A small audio captioner, trained from scratch.
Model: 5.11M parameters, log mel input, encoder arch efficientnet, encoder activation silu, encoder widths [32, 64, 128, 256], decoder width 192, decoder layers 6, decoder activation swiglu.
Training: soap at rate 0.0017, batches of 128.
Data: 39062 training examples, 27.2 epochs.
Rows from block 5 of the audio encoder of a small audio captioner, named by matrix and row number. Rows with one number belong to one channel. Each number is 128 + 24 x the weight over its row's rms, rounded and kept within 0 to 255. All counts start at 0.
After each channel's rows are labels from the 100 clips, of 14976, where the channel reaches its highest value: "responds to" is what is common among them; "peak in band" is the frequency band that holds the peak. Only what is clearly more common there than usual is listed. The data: synthesised imitations of 52 everyday sounds, one a clip. In brackets: how many of the 100, against the usual share in percent.
# convs0: expand pointwise conv (encoder.blocks.5.convs.0.weight, 512x128x1x1), inputs 0-63
# convs1: depthwise 5x5 conv (encoder.blocks.5.convs.1.weight, 512x1x5x5, trained with AdamW), a 5x5 kernel
# convs2: project pointwise conv (encoder.blocks.5.convs.2.weight, 128x512x1x1, transposed), outputs 0-63

convs0.7 [125  80 135 167 140 145 142 100 188 125 120  99 170 139 105 103  89 124 130 105  79 154 162  99 131 116 122 152 132 130 159 122 114 112 149 154 145  99  98 123 153 128 110 129  98 143 102  94 112 106  84 157  89 135  95 128 179 108 138 123 129 135 129 144]
convs1.7 [118 135 132 136 124  93 108  89 128 103 200 136 110 134 145 139  97 109 134  97 133 122 117 102  95]
convs2.7 [138 154 103 120 141 103 129 112 166  94  90 130  99 122 127 150 111 127 139 137  99  99 117 107 103 134 137 131 151  79 127 182 116 106 126 110 147 117 130 120 119 148 191 159 108 183  86 130 131 135 156 123 142 127 126 124 186  96 102 142 137 132 159 177]
responds to: signals (38 vs 11.5); siren (34 vs 1.9)
peak in band: 1000 to 2000 Hz (69 vs 25)

convs0.63 [141 116  57 107 127 118 145 105 120 119 123 143 134 120 151 136 166 105 174 107 153 113 171 108 134 128 129 115 111  86 110 144  89 140 135  91 145 127 151 172 139 105 114 146  90 125 109 104 137 105 131 149 130 141  91 103 117 172 143 113 117 151 132 143]
convs1.63 [111 129 160 142 114 144 117 147 124 101 145 116 122  98 130 120 121 113 101 144 129 147 201 174 103]
convs2.63 [124 120 178 153 133  92 168 110 124 134 130 107  98 135 100 135 132 118  80 142 160 114 149 103  60  93 134 143  95 108 107 116 130 137 132 135 137 157 130 115 125 149 121 149 149 142  99  98 143 106 115 135 109  98 186 148 111  89 166 129 127 104 139 147]
responds to: muffled (low-pass) (43 vs 11.6); animals (41 vs 15.5)
peak in band: 1000 to 2000 Hz (98 vs 25)

convs0.114 [176  83 128 122  88 137 169 114 168 105 154 106  99 101  94 134 173 146 111 131 107 122 137 142 137 164 145 131 124 119  78 139  91 102 115 153 145 126  55 137 155 147 105 113 132 134 133  80 114 117 153 149 197 134 128 149  83 151  99 140 136 160 188 101]
convs1.114 [138  88 110 144 127 169 131 131 157 145 140 123  80  99 158 160 116 104  96 109 152 110 142 143 152]
convs2.114 [134 111 146 113 162 112 108  82 142 151 128 132 113 117 202 144  84 146 120 137 134 157 100 149 180 125 131 108 152 127 129 135 103  81 147 123  98 138  98 153 128 125 160 112 157 100  79  98 143 109 110  80 102 144 133 127 100 114 124 135  99 151 165 124]
responds to: mains hum (37 vs 12.7); signals (28 vs 11.5)
peak in band: 1000 to 2000 Hz (57 vs 25)

convs0.309 [104 127 150 134 118 168 156 129  99 134 144 142 132 141 163 120 175 127 151  93 153 109 160  90 113 139 124 128 113 139 159  87 100 113 133 135 110 121 168 156 177 108 130 141 100 130 101 147 129  73 168 159 140 142 122 138 112 110 116  90 126 147  99 144]
convs1.309 [174 121  92 105  98 141 147 145 152 126 137  99 121 123  96 153 143 170 137  92 124  90 107 117 116]
convs2.309 [ 92 118 123 122 121 143 145  98  85 153 144 117 143 110 160 126 140 156 110 135  99 152 137 135 148  74 125 155 166 114 148 170 130  99 136 113 153 189 144 151 120 108 132 121 167  90 140 142 104 144  72 145 132 144 124 162 176 131 119 120  77 181 115 142]
responds to: thin (high-pass) (51 vs 12.2)
peak in band: 2000 to 4000 Hz (51 vs 25)

convs0.278 [138 156 103 147 114 157 193 131 107  88 153 139 147 116 128 142 185 137 112 147 116 189 147  96 109 116 115 127 125 112 148 130 115 151 135 178  99 143 112 127 133  88 153 177 137 151 111 108 126 122 126 131 120 136 126 125 140 107 161 106 155 116 149 122]
convs1.278 [146  84 116  86 124 131 156 134 126 114 112 137 153 161 139 157 120 112 127 148 105  87  87  93 106]
convs2.278 [131 162 114 105 117 177 116 114 120 101 112  94 116 153  94 118 104 114 160 116 145 120 140  98 127 131 143 152 162 100 156 148 168  80 154  91 152 123  72 117 124 143 160 127 177  76 133 125 111 134 144 167 111  91 126 177 118 117 124 112 169 146  85 173]
responds to: nature (33 vs 13.7)
peak in band: 2000 to 4000 Hz (53 vs 25)

convs0.408 [126 140 127 145 142 151 138 118 136 114 124 164 112 152 130 168 107 150 141 127 106 110  66  86 135 153  95 164 123 149 133 108 147 171 109  94  53 136 155 116 121 117 152 143 126 144 132 164 125 174 143 143 130 144 116 121 153 114 126 122 129 170 106 124]
convs1.408 [149 111 116 110 127 148 101 134 140 130 161 115 121 150 118 152 177 168 147 127 179 160 138 164 133]
convs2.408 [155 163 130 148 108 183 124 123 129 150  88 111 129 127 115 145 156 116 154 110 154 132 134  94  70 139 136 140 135 123 113 125 161 133  93 150 121 162 159 102 100 145 183 105 152 108 134  98 122 112 113 152 111 130 133 133  58 109 111 169 126 100 114 164]
responds to: animals (45 vs 15.5); church bell (29 vs 1.9)
peak in band: 1000 to 2000 Hz (55 vs 25)

convs0.442 [127 144 141 122 149 144  90  69 132 179  97 148 107  49 114 119 106  91 162 104 115 165  97 111 116 142 134 112 145 161 132 183 121 130 102 112 168 145 133 114 128 159 127 127 104 140 100 106 172 148  78 162 126 135  99 116 137 144 159 107 109 145 118  88]
convs1.442 [108  99  95  90 117 135 110 132  84  79 147 146 119 144 138 127 126 140 114 107 172 117 147 158 152]
convs2.442 [171 109  98 105 120 127 135 115 156  99  98 141 131 108 112 120 138 112 138 109 158 115 145 143 142 127 158 114 163 154 141 141 118  83 118 145 125 100 109 171 115 169 131 146 141 103 136 140 128  69 115 155 133  95 122 101 123  99 148 111 151 136  96 146]
responds to: laughter (30 vs 1.9); electric buzz (25 vs 2)
peak in band: 1000 to 2000 Hz (60 vs 25)

convs0.382 [146 122 112 118 112 109 105  70 119 136 136 113 106 122 107 146 150 117  84  85 119 118 131 116 155 112 113 122 103 153 130 137 117 145 147 133 150 154  95 117 121 127 129 152  96 102 113 161 128 138 132 147 156 121  97  86 182 141 156 167 106 114 113 170]
convs1.382 [178 161 115 127 116 118  80 147  92 128 137 140 122 141 117 140 110 144 104 117 166 114 157 105  89]
convs2.382 [136 132 139 119 165 162 113 126 134  75 112 140 121 118 129 115 100 159 132 139  91 110 140 129 129 158  94 141 107 127 146 137 138  84 136 144  89 123 114 108 163 117 157 112 167 125 143 114 132 116 129 100 139  84 100 100 161 136 110  92 124 157 136 103]
responds to: thin (high-pass) (50 vs 12.2); household (40 vs 19); creak (39 vs 1.9)
peak in band: 4000 to 8000 Hz (74 vs 25)

convs0.476 [129 180 161 111 117 122  82  68 163 129 105 131  77 134 120 128 121 133 142 120 151 133 154 152  87 130 113 152 109 145 111 130 121 143  94 108 140 153 130  98 129 140 153 121  75 163  93 132  77 119 146 104 107 122 136 153 121 118 101  79 120 142 140 119]
convs1.476 [136 104 126 140 117 105 144 136 116 109 152  87 107 178  98 153 129 163 127 122 114 135  72 101 125]
convs2.476 [158 123 128 119 131 147 107  99 113  98 168 166 140 140 124 151 138 127 109 126 103 148  94 124 113 124 135 165 103  99 117 128 133 136 123 122 145 134 154  89 122 153 159 119 142 117  97  92 117  95 122 160 125 140 121 125 116 104 101 136 114 155 113 154]
responds to: mains hum (77 vs 12.7)
peak in band: 1000 to 2000 Hz (65 vs 25)

convs0.456 [131 138 133 102 143 104 162 147 128 122 105 112 103 118 112 128 134 147 139 136 146 162 109 115 127 109 174 165 110 134  99 166 109  97 129 121 129  92 138 108 117 136  64 124 158 132 102 131 109 124 177 162 160 102 119 112 110 141  95 133 135 123 134 154]
convs1.456 [128 125 124 130 106 158 142  98 124  93 124 178 133 121  96 123 146 157 130  66 154 122 129 102 102]
convs2.456 [144 133 129 113 122 128 140 129  96  92 143 135  94 120 148 159  86 107 155 133 110 107 181 144 107 134 115 165 146 135 134 132 106 123 123 181 113 168 137 128 129  93 172 122 106 113  97 145 128 104 175 155  62 128 107 131 116 135 107 121 125 161 141 112]
responds to: mains hum (59 vs 12.7)
peak in band: 1000 to 2000 Hz (67 vs 25)

convs0.348 [119 162 157 163 113 103 151 103 141 145 152 103 115 168  96 146  95 137 121 134 160 112 123 138 129 110 131 158  95 110 110 103 123 145 133  90 101  87 142 138 155 117 126 121 119 137 137 130 131 115 131  90 115 133 150 125 133 151 145 124 100 128 132 157]
convs1.348 [133 124 104 121 153 148 120  88 107 146 154 152 115 149 179 152  93  81 127 116 126 134 149 158 146]
convs2.348 [114 116 114 140 107 148  69 131 147 110 166 135  92 152  97  90 119 122 116 134 159 145  99 130 120 116 118 147 149 144 143 127 157 158 133  92 149  89 114  82 137 156 110 140 144 137 124 101 121  95 157 172 129 102 120 142 160 134 167 123 120 132  74 155]
responds to: thin (high-pass) (54 vs 12.2); nature (40 vs 13.7)
peak in band: 250 to 500 Hz (59 vs 25)

convs0.445 [156 132 158 112 146 122 168 132 157  92 159 174 125 144 123 142  83 155 131 136 148 135  95 138 108 164 128 122 102 118 122  99 112 170 161 139 129 152 142 133 138 110 162 125 147 149 104 142  99 138 131 152 130 177 126 169 128 144 111 111 169 147  87 171]
convs1.445 [ 96 118 138 133 123 126 143 151 124 123 145 122 140 118  82 168 131 117  81 139 140 158 181 169 134]
convs2.445 [ 96 158 128 160 112 138 100 125 131 166  97 154 118 114 154 113 159 114 137 163 149 131 104 120  99 146 107 142 112  90 126 119 202 126 142 131 140 118 170  83 132 179 160 133 199  91 132 112 169 134 107 143 113 104 108 131  93 139 122 135 127 113 107 110]
responds to: nature (53 vs 13.7); stream (38 vs 1.9); church bell (26 vs 1.9)
peak in band: 1000 to 2000 Hz (70 vs 25)

convs0.193 [ 96 112 117 101  99  91  72 141 169 115 143 111  87 140 177 100 142 137  85 152 117 123  87 139 105 159  88 136 124  78 150 103 116 134 139 168 138 141 127 131 133  99 122 157 124 145 101 132 125 166 118 132 111 112 136 136 106  88 140 132 117 187 140  90]
convs1.193 [121 135  99 106 113 134 109 139 148 155  96 140 133 145  85 147 159 130  95 124  87  86 110 125 167]
convs2.193 [156 139 111 146  98  97  93 100 144 118 115 168 141 126 117 102 134 134 116  96 111 147 126 128 163 157 106 152 115  97 102 113 154 116 148  93 150 123 137 143 106 122 153 143 144 147 138 122 122  91 101 155 107 119 105 168 141 120  79 166 138 133 108  92]
responds to: animals (36 vs 15.5)
peak in band: 1000 to 2000 Hz (65 vs 25)

convs0.499 [148 103 113  69  99 119 105 142 137 163 140 144 157 112 144  82  86 131 124 102 118  95 115 149 118  90 131 132 166 149 153 139 132 147 162 144 148  75 123 118 104 146 117  90 148 168 145 158 141 135  76 129 142 153 115 132  96 129 117 114 148  93  77 146]
convs1.499 [110 144 144 123 137  98  95 127 128 153 182 131  90  98 117  78 142 140 134  86 125 106 139 144 133]
convs2.499 [121 151 152 124 150 119 110  88 154 104 135 151 101 149 126 141 133  92 163 133 116 120 168 104 129 119 127 133 161 124 121 127 111  96 102 107 176  71  89 171 150 106 138 105 123 114 128 133 168 136 134 126 138 127 125 135 162 113 102 123 171 128 126 147]
responds to: animals (45 vs 15.5); bird chirping (42 vs 1.9)
peak in band: 2000 to 4000 Hz (52 vs 25)

convs0.150 [123 127 140  95 116 145 129 128 159 150 114 111 129 102 123 110 130 159 167 127  91 119 148 116 141  80 107 111 125 133 120 133 110 151 141 163 120  63 174  96 152 117 109 160 113  77 137 119 152 144  95 133 151 168 157 129 102 101 101 112 158 108 148 176]
convs1.150 [107 138 110 104  95 141 101 140 178 178 153 127 132 121 151 124  85 111 111 116 164 123 147 140 116]
convs2.150 [117 131  93 164 108 121 108 145 128 133 146 117 139 154 116 163 169 115 155 125 102  97 128 118 149  91 160 119  85 106 121 101 102 110 157 159 149  99 100 158 172 128 150 134 132 101 123  97 109 127 143 148 128 171 149 116 141 151 104 128 135 160 139 177]
responds to: nature (31 vs 13.7)
peak in band: 1000 to 2000 Hz (57 vs 25)

convs0.68 [125 105 131 141 103 162 148  98 114 115 113 151 126 131 134  89 169  90 119 103 138 152 135 123 125 160 120 116 128 136 108 165  91 104 134 187 128 170 106 112 155 132 139 141 139 112 153  81 115 121 129 118  94 145 121 101 140  75 137 159 128 149 171 154]
convs1.68 [ 82 134 139 128 143 144 104  85 106 109 107 145 135 105 161 105 111 147 146  79 119 171 123 130 117]
convs2.68 [117 138 109 110 169 125 155 101 115 130  79 118 133 119 141 127 165 153 133 106 140 185 153 142  90 110 130 150  97 126 180 117 143 201 169 132 120 133 143 153 175 144 118 159 140 122 123 154 108 184 126 109 115 131 110 161 123  95 152 126 144 120 104 126]
responds to: muffled (low-pass) (30 vs 11.6)
peak in band: 1000 to 2000 Hz (67 vs 25)

convs0.2 [103 131 137  79 161 104 139 146 147 132 167 122  89  85 114 176 149 126 123  98 121 152 103 158 110 170 134 155  96 144 145 169 144 139 120 117 109 108 119 150 131 122 135 121 114 139 198 142 134 126 128  94 116 107 121 116 142 140 143  68 112 154 136 112]
convs1.2 [126 138 142 135 150 142 146 142 114  98 137 101  78 142 163 118 117  99 136 159 143  94 104 144 181]
convs2.2 [144 143  95 123 126 144 115 153 118 115 153 143 136 140 133  74  82 153 139 106 115  87 178 152  81 160 105 113 158 105 135 109 150 142 156 150  92 128 123 119 137 129 107 114 107  93 143 132  90 107 138 119 122  98 102 118  99 163 149  92 113 121 125 131]
responds to: muffled (low-pass) (58 vs 11.6)
peak in band: 1000 to 2000 Hz (86 vs 25)

convs0.510 [115 130 117 141  93 149 167 156  83 104  99 112 125 110 130 141 136 153 125 132  94 164 116  89  83 123 131 118 118 110 141  94 129 100 155 124  85 119 145 120 144  70 138 125 100  90 142 173 125 134 122 184 126 118 151 125 116 142 136 160 182 140  97 125]
convs1.510 [168 121 139 124 105  91 110 174 137 107 122 115 156 141 103 120 114  81 118 116 139 120 154 102 170]
convs2.510 [ 74 140 150 142 144 122 114 132 138 146 111 141  98 119 118 113 117 170 148 130 121 124 150 130  78 132 159  84 128 111 173 112 116 177 131 108 113  64 137 133 137 151 107 164 113 121 113 135 102 118 133 109  92 149 107 155 141 111 146 153 107 106 137 110]
responds to: thin (high-pass) (33 vs 12.2)
peak in band: 4000 to 8000 Hz (78 vs 25)

convs0.494 [152 143 174 107 124 104 122 136 131 139 112 144 109 162 121 100  86 109 118  76 127 106 114  85 155 126 124 134 141 136 139 121 114 131 156 111 100  95  98 127 154  93 157 140 126 103  79 107 132 135 125 127  97 137 108  95 145 108 139 114 124 107 103 172]
convs1.494 [113 140 156 129  97 108 109 105 155 148 175 118  88 102 176 114 131 130 117 104  96 139 112 150 113]
convs2.494 [126 136 105 125 165 130 134  80 112  80 167  97  95  99 114 150 109 141 131 157 138 125 160 155 140 185 101 153 100 120 108 121 102 117 115 139 149 125 165 125 136 163 172 152 126 112 133 133  77 160 109 140 152 130 116 165 140  95  95 120 134 147 139 152]
responds to: thin (high-pass) (52 vs 12.2)
peak in band: 250 to 500 Hz (64 vs 25)

convs0.381 [101 137 130 101 127 152 136 112 141 155 152 126 120 155 120 122 118 130 134 192 131 128 171 154 123 118  82 137  98 156 121 134  85 180 114 154 115 138 157 136 129 102 106 140 120 127 109 128 157 115 160 139 157 109 150 192 151 165 144 107 121 105 146  74]
convs1.381 [106  72  94  96  89 121 125 108 112 115 130 157 138 116  91 128 120 131 148 120 135 131 148 164 165]
convs2.381 [185 165 113 141 119 160 122 118 149 124 111 109 147 145 105 153 122 148 153 132 148 125 164 143 101 115 122 141 127 178 161 169 154 160 114 170 131 100 155 126 144 116 153 127  90 140 149 154  73 177 156 136  98 136 119 173  88 137 114 119 129 156 106 150]
responds to: animals (52 vs 15.5); howling (40 vs 1.8); signals (38 vs 11.5)
peak in band: 1000 to 2000 Hz (82 vs 25)

convs0.327 [ 98 119 168 102  93 106 148  91 145 117  93 114 120 127 115 111 132 171 105 147 144 153 143 107 130 169 124 109 140  94 144 120 150 112 144 134 123 140 176 170 124 172 132  82 164 126 144 133 126 113 116 167 136 113 140 122 128 128 106 151 146 171 115  57]
convs1.327 [178 117 116 132 163 146 133  74 129 160 160 106 126 116 115 145 151 129 154 156 126 116 103 118 161]
convs2.327 [122  97 156 136 129 118 110 149 147 100 144 124 109 127 192  98 114 138 162 150 145 121 139 133 131 103 140 157 175 115 151  79 136  90 128 102 129 143 113 129 159 107 130 143 176 160 137 116 136  75 160 113 163  89 155 139 161 108 158 125 140 144 134 133]
responds to: electric buzz (30 vs 2)
peak in band: 2000 to 4000 Hz (55 vs 25)

convs0.398 [149 168 144 119 100 123 138 131 127 130 128 174 121 159 112 167 102 114 151 117 159 157 100  94 165 124  75 173 113 145 109 154 138 106 133  70 117 122 131 195  94 135 137 135 132  80 147 131 114  99 120 113 168 130 123  95 133  99  83 112  82 117 125 108]
convs1.398 [160 152 127 121 130 122 163 159 106 114 124  82  95 133 154 145 164 151 170 145 147 143 128 118  96]
convs2.398 [151 118 110 113  87 121 137 126 100 133 128 100 111 140 164 153 137 173 123 117 123 121 105 146 102  92  92 112 138 142 134 101 131 150 153  97 128 113 157  86 165 147 161 144 139  93 117  84 155 128 152 150 141 147 113 128 132  91 116  80 130 143 118 117]
responds to: signals (29 vs 11.5)
peak in band: 2000 to 4000 Hz (54 vs 25)

convs0.378 [148 125 139 120 126 106  90  82 115 151 137 155 104 124 147 115 109 144 132  84 128 113 122 138 106 124 120 105  93 107  92 191 153 105 123 114 100 120  93 113 115  96 103 134 140 134 118  78 133 124 165 140 187 102  80 141  86  92 139  89 102 134 102 161]
convs1.378 [156 143 118 116 128 125 123  99 103 170 122 163  91 100 145 143 150 123  93 111 134 150 166 111  87]
convs2.378 [ 91 101 174 108 173  92 154 112 140 156 164 129 142 131 129 165 133 101 141 173  89 106 146 104 161 120 150 110 136 104  99 110 145  84 101  84 120 123 116 143  79 109 126 145 139 147 185 114 110 149 173 144 126 149 156 120 112 136 131 137 130 133 152 113]
responds to: muffled (low-pass) (41 vs 11.6)
peak in band: 1000 to 2000 Hz (63 vs 25)

convs0.123 [130  94  92 144  94 177 139 133  76 148 150 137 136 125 124 144 124 112 147 124 167 113 115 139 138  98 131 143 133 142  57 143  96 135 110 153 163 132 134 116 122 154  94 131 135 102 122 115 119 101 140 149  97 110 119  79 112 137 102 124 152 168 108 108]
convs1.123 [125 100 118 131 129 117 122 111 122 180 100 104 138 143 124 167 128 104  77 106  97 129 105 120 171]
convs2.123 [103  95 128 102 144 126 116 134 111 149 137  92 150 154 132  84 145 182  92 123  98 102  78 139 159 130 101 119 148 117  90 108 135 121 108 114 120 103 119  74 131 102 111 129 128 104 133 121 136 127 111 126 146 115 131 141 133 153 156  92 109 187 162 151]
responds to: animals (35 vs 15.5)
peak in band: 1000 to 2000 Hz (60 vs 25)

convs0.386 [101 134 141 143  99 121 102 110 124 107 145 124 148 138 120  98 141 125  97 143 118 114 123 111 137 121 129 163 114 146 104 119 130 138 152 126  89 151 108 134  91 103 162 165 106 180 145 126 149 129 105 134 117  81 150 152 131 111 162  90 118 144 136 163]
convs1.386 [151 141 160 103 117 116 117 117 120 142  90  93 132 155 151 154 133 105 114 129 104 147  84  92  86]
convs2.386 [159 110 149 132 144 107 122 138 199 118 153 130 170 119 139 179 132  87 151  82 123 105 137 104 111 108 169 153 148 110 100 155 143 100 139 107 107 138  76 149 102 130 156 133 168 107  88 124 112 124  85 137 136 132  92 183 160 126 116 160 147 123 140 115]
responds to: muffled (low-pass) (34 vs 11.6)
peak in band: 2000 to 4000 Hz (55 vs 25)

convs0.404 [133 105 140 105 124 154 117 114 134 141 171 125 108 155  73 159  97 143 100  90 128 126 126 153 158 145 113  89 181 125 156 104  95 118 140 150 140 163  97 157 120 138 164 123 146 108 124 112 138 115 129 156 121 106 141 151 158 138 147 107 103 117 141 151]
convs1.404 [133 121 114  76  88 112 170 132 124  87 130 100 138 150  89 104 142 104 116 148 122 158 121 143 116]
convs2.404 [159 120 126 115  88 113 149 107 127 111 137 129 138 130  97 118 145 115 101 125 148 119  95 136 131 141 107 110 122 124 126 162  61 141 137 130 124 150 144 163 137 107 135 109 146 138 171 123 120 136 130 102 124 180  90 152 123 135 121 155 149  57  91 120]
responds to: signals (33 vs 11.5); thin (high-pass) (33 vs 12.2); mains hum (33 vs 12.7)
peak in band: 1000 to 2000 Hz (54 vs 25)

convs0.72 [103 136 120 152  92 137 127 105  89 117 190  87 167 128 108 137 118 132 135 139 135 123 115 132 169 180 154 153  86 122 120 117 151 162 146  53 148 119 101 112 131 163 125 145 119 141 117  85 158 153 124  93 127  86  77 154 144 133 103 138 127 120 158 118]
convs1.72 [136 126 143  88 137 123 133 112 111 140 148  87 102 142 159 133 163 140 129 121 142 108  71  80 115]
convs2.72 [122 134 118 103 108 139  84 139 150 123 116 113 119 119 168 130 154 143 175 145 144  72 139 155  79 153 117 143 156 148 129 147 101 107 146  70 133 117 139 192 140 115 133 144 164 162 137 128 125 118 140 148 149 131  96 138 150 132 154 146 126  80 125 125]
responds to: muffled (low-pass) (62 vs 11.6); mains hum (35 vs 12.7)
peak in band: 2000 to 4000 Hz (71 vs 25)

convs0.480 [173 108 125 123 148 141 145 173 134  75 131 127 123 137 132 163 121 139 135 140 128 171 159 138 172 147 136 127 122 146 144 103 113 118 169  80 123 112 110 132  92 145 151 135 146 120 140 148 139 115 133  88 115 131 118 131 118 115 134 123  90  83 135 145]
convs1.480 [115 107 143  94 141 163 137 133 125 132  92 122 117 143 147 146 144 124 158  96 123  99  95  75  90]
convs2.480 [137 178 157 108  98  82 130 103 141 130 144  89 138 133 174 120 113 104 103 121 167 114 152 128  97 166 137 150 161 114 168 171 138 112 186 116 105 118 106 143 145 117  88 150 107 147 132  94 142 134 144 155 134 119  89 115 111 118 112 152 145 123 114 117]
responds to: animals (35 vs 15.5); mooing (26 vs 1.9)
peak in band: 1000 to 2000 Hz (59 vs 25)

convs0.371 [ 96 170 145 135 167 143 123 121  99 149 101 159 128  92 139 125 161 115 171 138 118 164 160  78 108  88  78 143  83 107 105 104 125 151  92 132 130 138 120 135 122 129 144 129 131 140 118 163 119 158 111 160 154 135 164 134 132 129 115 131 108 150  98 119]
convs1.371 [ 97 107 135 140 142 113 111 107 109  95 145 156 155 124 102 163 157 162 157 152 102 103 138 154 159]
convs2.371 [165 133 110 106 111 174 123  91 103 110  86 140  90 146 169 100 128 127 124 106 154 151 157 152 120 122 126 101 129 157 118 115 141 128  85 125 130 107 127 119  90 113 140 103 127 116 128 135 124 141 101 133 129 115 154 167 139  77 135 147 105 102 100 119]
responds to: animals (60 vs 15.5); fly buzzing (40 vs 2.1)
peak in band: 2000 to 4000 Hz (53 vs 25)

convs0.368 [101 174 152 155 122 157  91  91  79 112 148 147 101 133 105  90  90 118 131 112 148 149 119 149 131 119 127 164 154 147 133 195 112  89 171  96 111 118 148 110 116 115 117 126 118  94 118 113 166 104 149 154 135 129 106 131  90  84 105 100 156 147 145 140]
convs1.368 [105 106  94 152 150 105 156 163 146 164 151 164 132  98  77 102 120 123 126 127 123 104 118 120 128]
convs2.368 [109 154 110 127 103 119 102 141 125 117  97 117 170 108 170 127 152 119 161  97 106 150 133 109 171 146 161 145 111  63 104 132 137 116 171  79 147 151 108 150 152 134  81 113 143 124 131 140 133 154 118 138  94 121 132 100 116 153 139 172  90 160 143 131]
responds to: muffled (low-pass) (61 vs 11.6)
peak in band: 4000 to 8000 Hz (61 vs 25)

convs0.403 [137 122 123 132 130 110 137 120 125 162 138  94 130 158 157  56 133 139  98 139 139 126 136 157 180 151 133 107 131 168 138 111 117 139 136 135 142 135 129 124 159 138 171 155 114 125 149 144 141 159  99 145 156  80 134 110 102 153 114 133 124  94 132 152]
convs1.403 [118 101 134 143 147 160 156 121 114  93 132 132 152 132  68 126 130 136 137 101  91 116  90 162 150]
convs2.403 [129 144 130 163 104 122 111 124 123 125  86 102 100 124 111 123 113 153  95 119 155 192 157 151 107  86 144 125 148 123 147 162 106 140 108 153 129 110 139 121 121 120 144 138  88 141  85 154 136 142 123 142 124 138 104 175 138 104 108 116 139 106  66 169]
responds to: laughter (27 vs 1.9); bird chirping (27 vs 1.9)
peak in band: 2000 to 4000 Hz (52 vs 25)

convs0.392 [127 142 162  96 142 169 142  87 125 150 150 139  95 130 131 122 143 121 174 159  93 127 115 124 133 121 114 123 111 117 121 127 117 130 137 128  99 160 171 112 123 118 155 148 121 119 149 148 114 148 152 174 137 136 147 205 170 153 129  97 142  98 154 121]
convs1.392 [115 131 136 123 133 119 133 136 147 132 128 127 129 145  87 113 100 114 138 140 144 156 175 168 201]
convs2.392 [186 129 135 112 124 145 123 148 139 129  86 109 134 133 147 146  84 123 135 128 153 149 112 165 121 132  97 126 119 144 164 192 162 132 120 117 123 117 157 151 114 138 165 109 152 121 119 153 114 162 125 165 120 124  90 138 113 171 138 124 116 125  94 174]
responds to: signals (37 vs 11.5); bird chirping (30 vs 1.9)
peak in band: 1000 to 2000 Hz (83 vs 25)

convs0.414 [139 150 141 127 142 128 159 126 101 146 157 153 133 112 123 139  60 115 138 119 100 156 127 145 147 134 111 123 161 150 137  98 133 165 136 127 123 109 144 143 134 146 129 119 156 108  89 150 183 152 139 117 160 142 139 112  54 124 141  96 183  97  89 121]
convs1.414 [152 134 130 134 102  73  81 151 151 110 146 160 138 101 108 155 120 109 155 114 132 116  91 113 125]
convs2.414 [143 130 110 175 154 129 133 112 129 109 129 135 130 122 147 147 129 157 103 147  79 128 183 131 146 120  39 112 132 163 134 151 129 126 125 100 136 134 140 147 160 129 120 159 129 126  89 130 101 110 135 106  83 117 131 135 148 118 112  94  89 122 141 147]
responds to: thin (high-pass) (54 vs 12.2); animals (34 vs 15.5)
peak in band: 250 to 500 Hz (74 vs 25)

convs0.14 [124 121 162  85 126 158 150 103 115 136 136 118  80 117  93 145 152 129 134 119 111 122 134 150 127 167 127 164 106 117 115 136 116 122 125 130 199  96 137 152 121 155 154 103 171 138 142 109 137 154 127 107 133 118 124 111  96  81 170 114 101 149 167 101]
convs1.14 [134  88  91 160 129 102  91 119 164 150 109  95 143 147 136 118 113 130 151  90 117 118 129  85 132]
convs2.14 [147 135 127 142 102 120  86 113 121 129 153 151 153  98 111 171 151 113 108 126 111 136 114 154 173 154 109 112 109 102 124 165  61  75 156 113 144 125 129 137 150 103 108 149 133 165 155 106 161  86  83 111 139 147 161 119 140 130  92 151 107 122 125 120]
responds to: signals (40 vs 11.5); laughter (25 vs 1.9)
peak in band: 4000 to 8000 Hz (51 vs 25)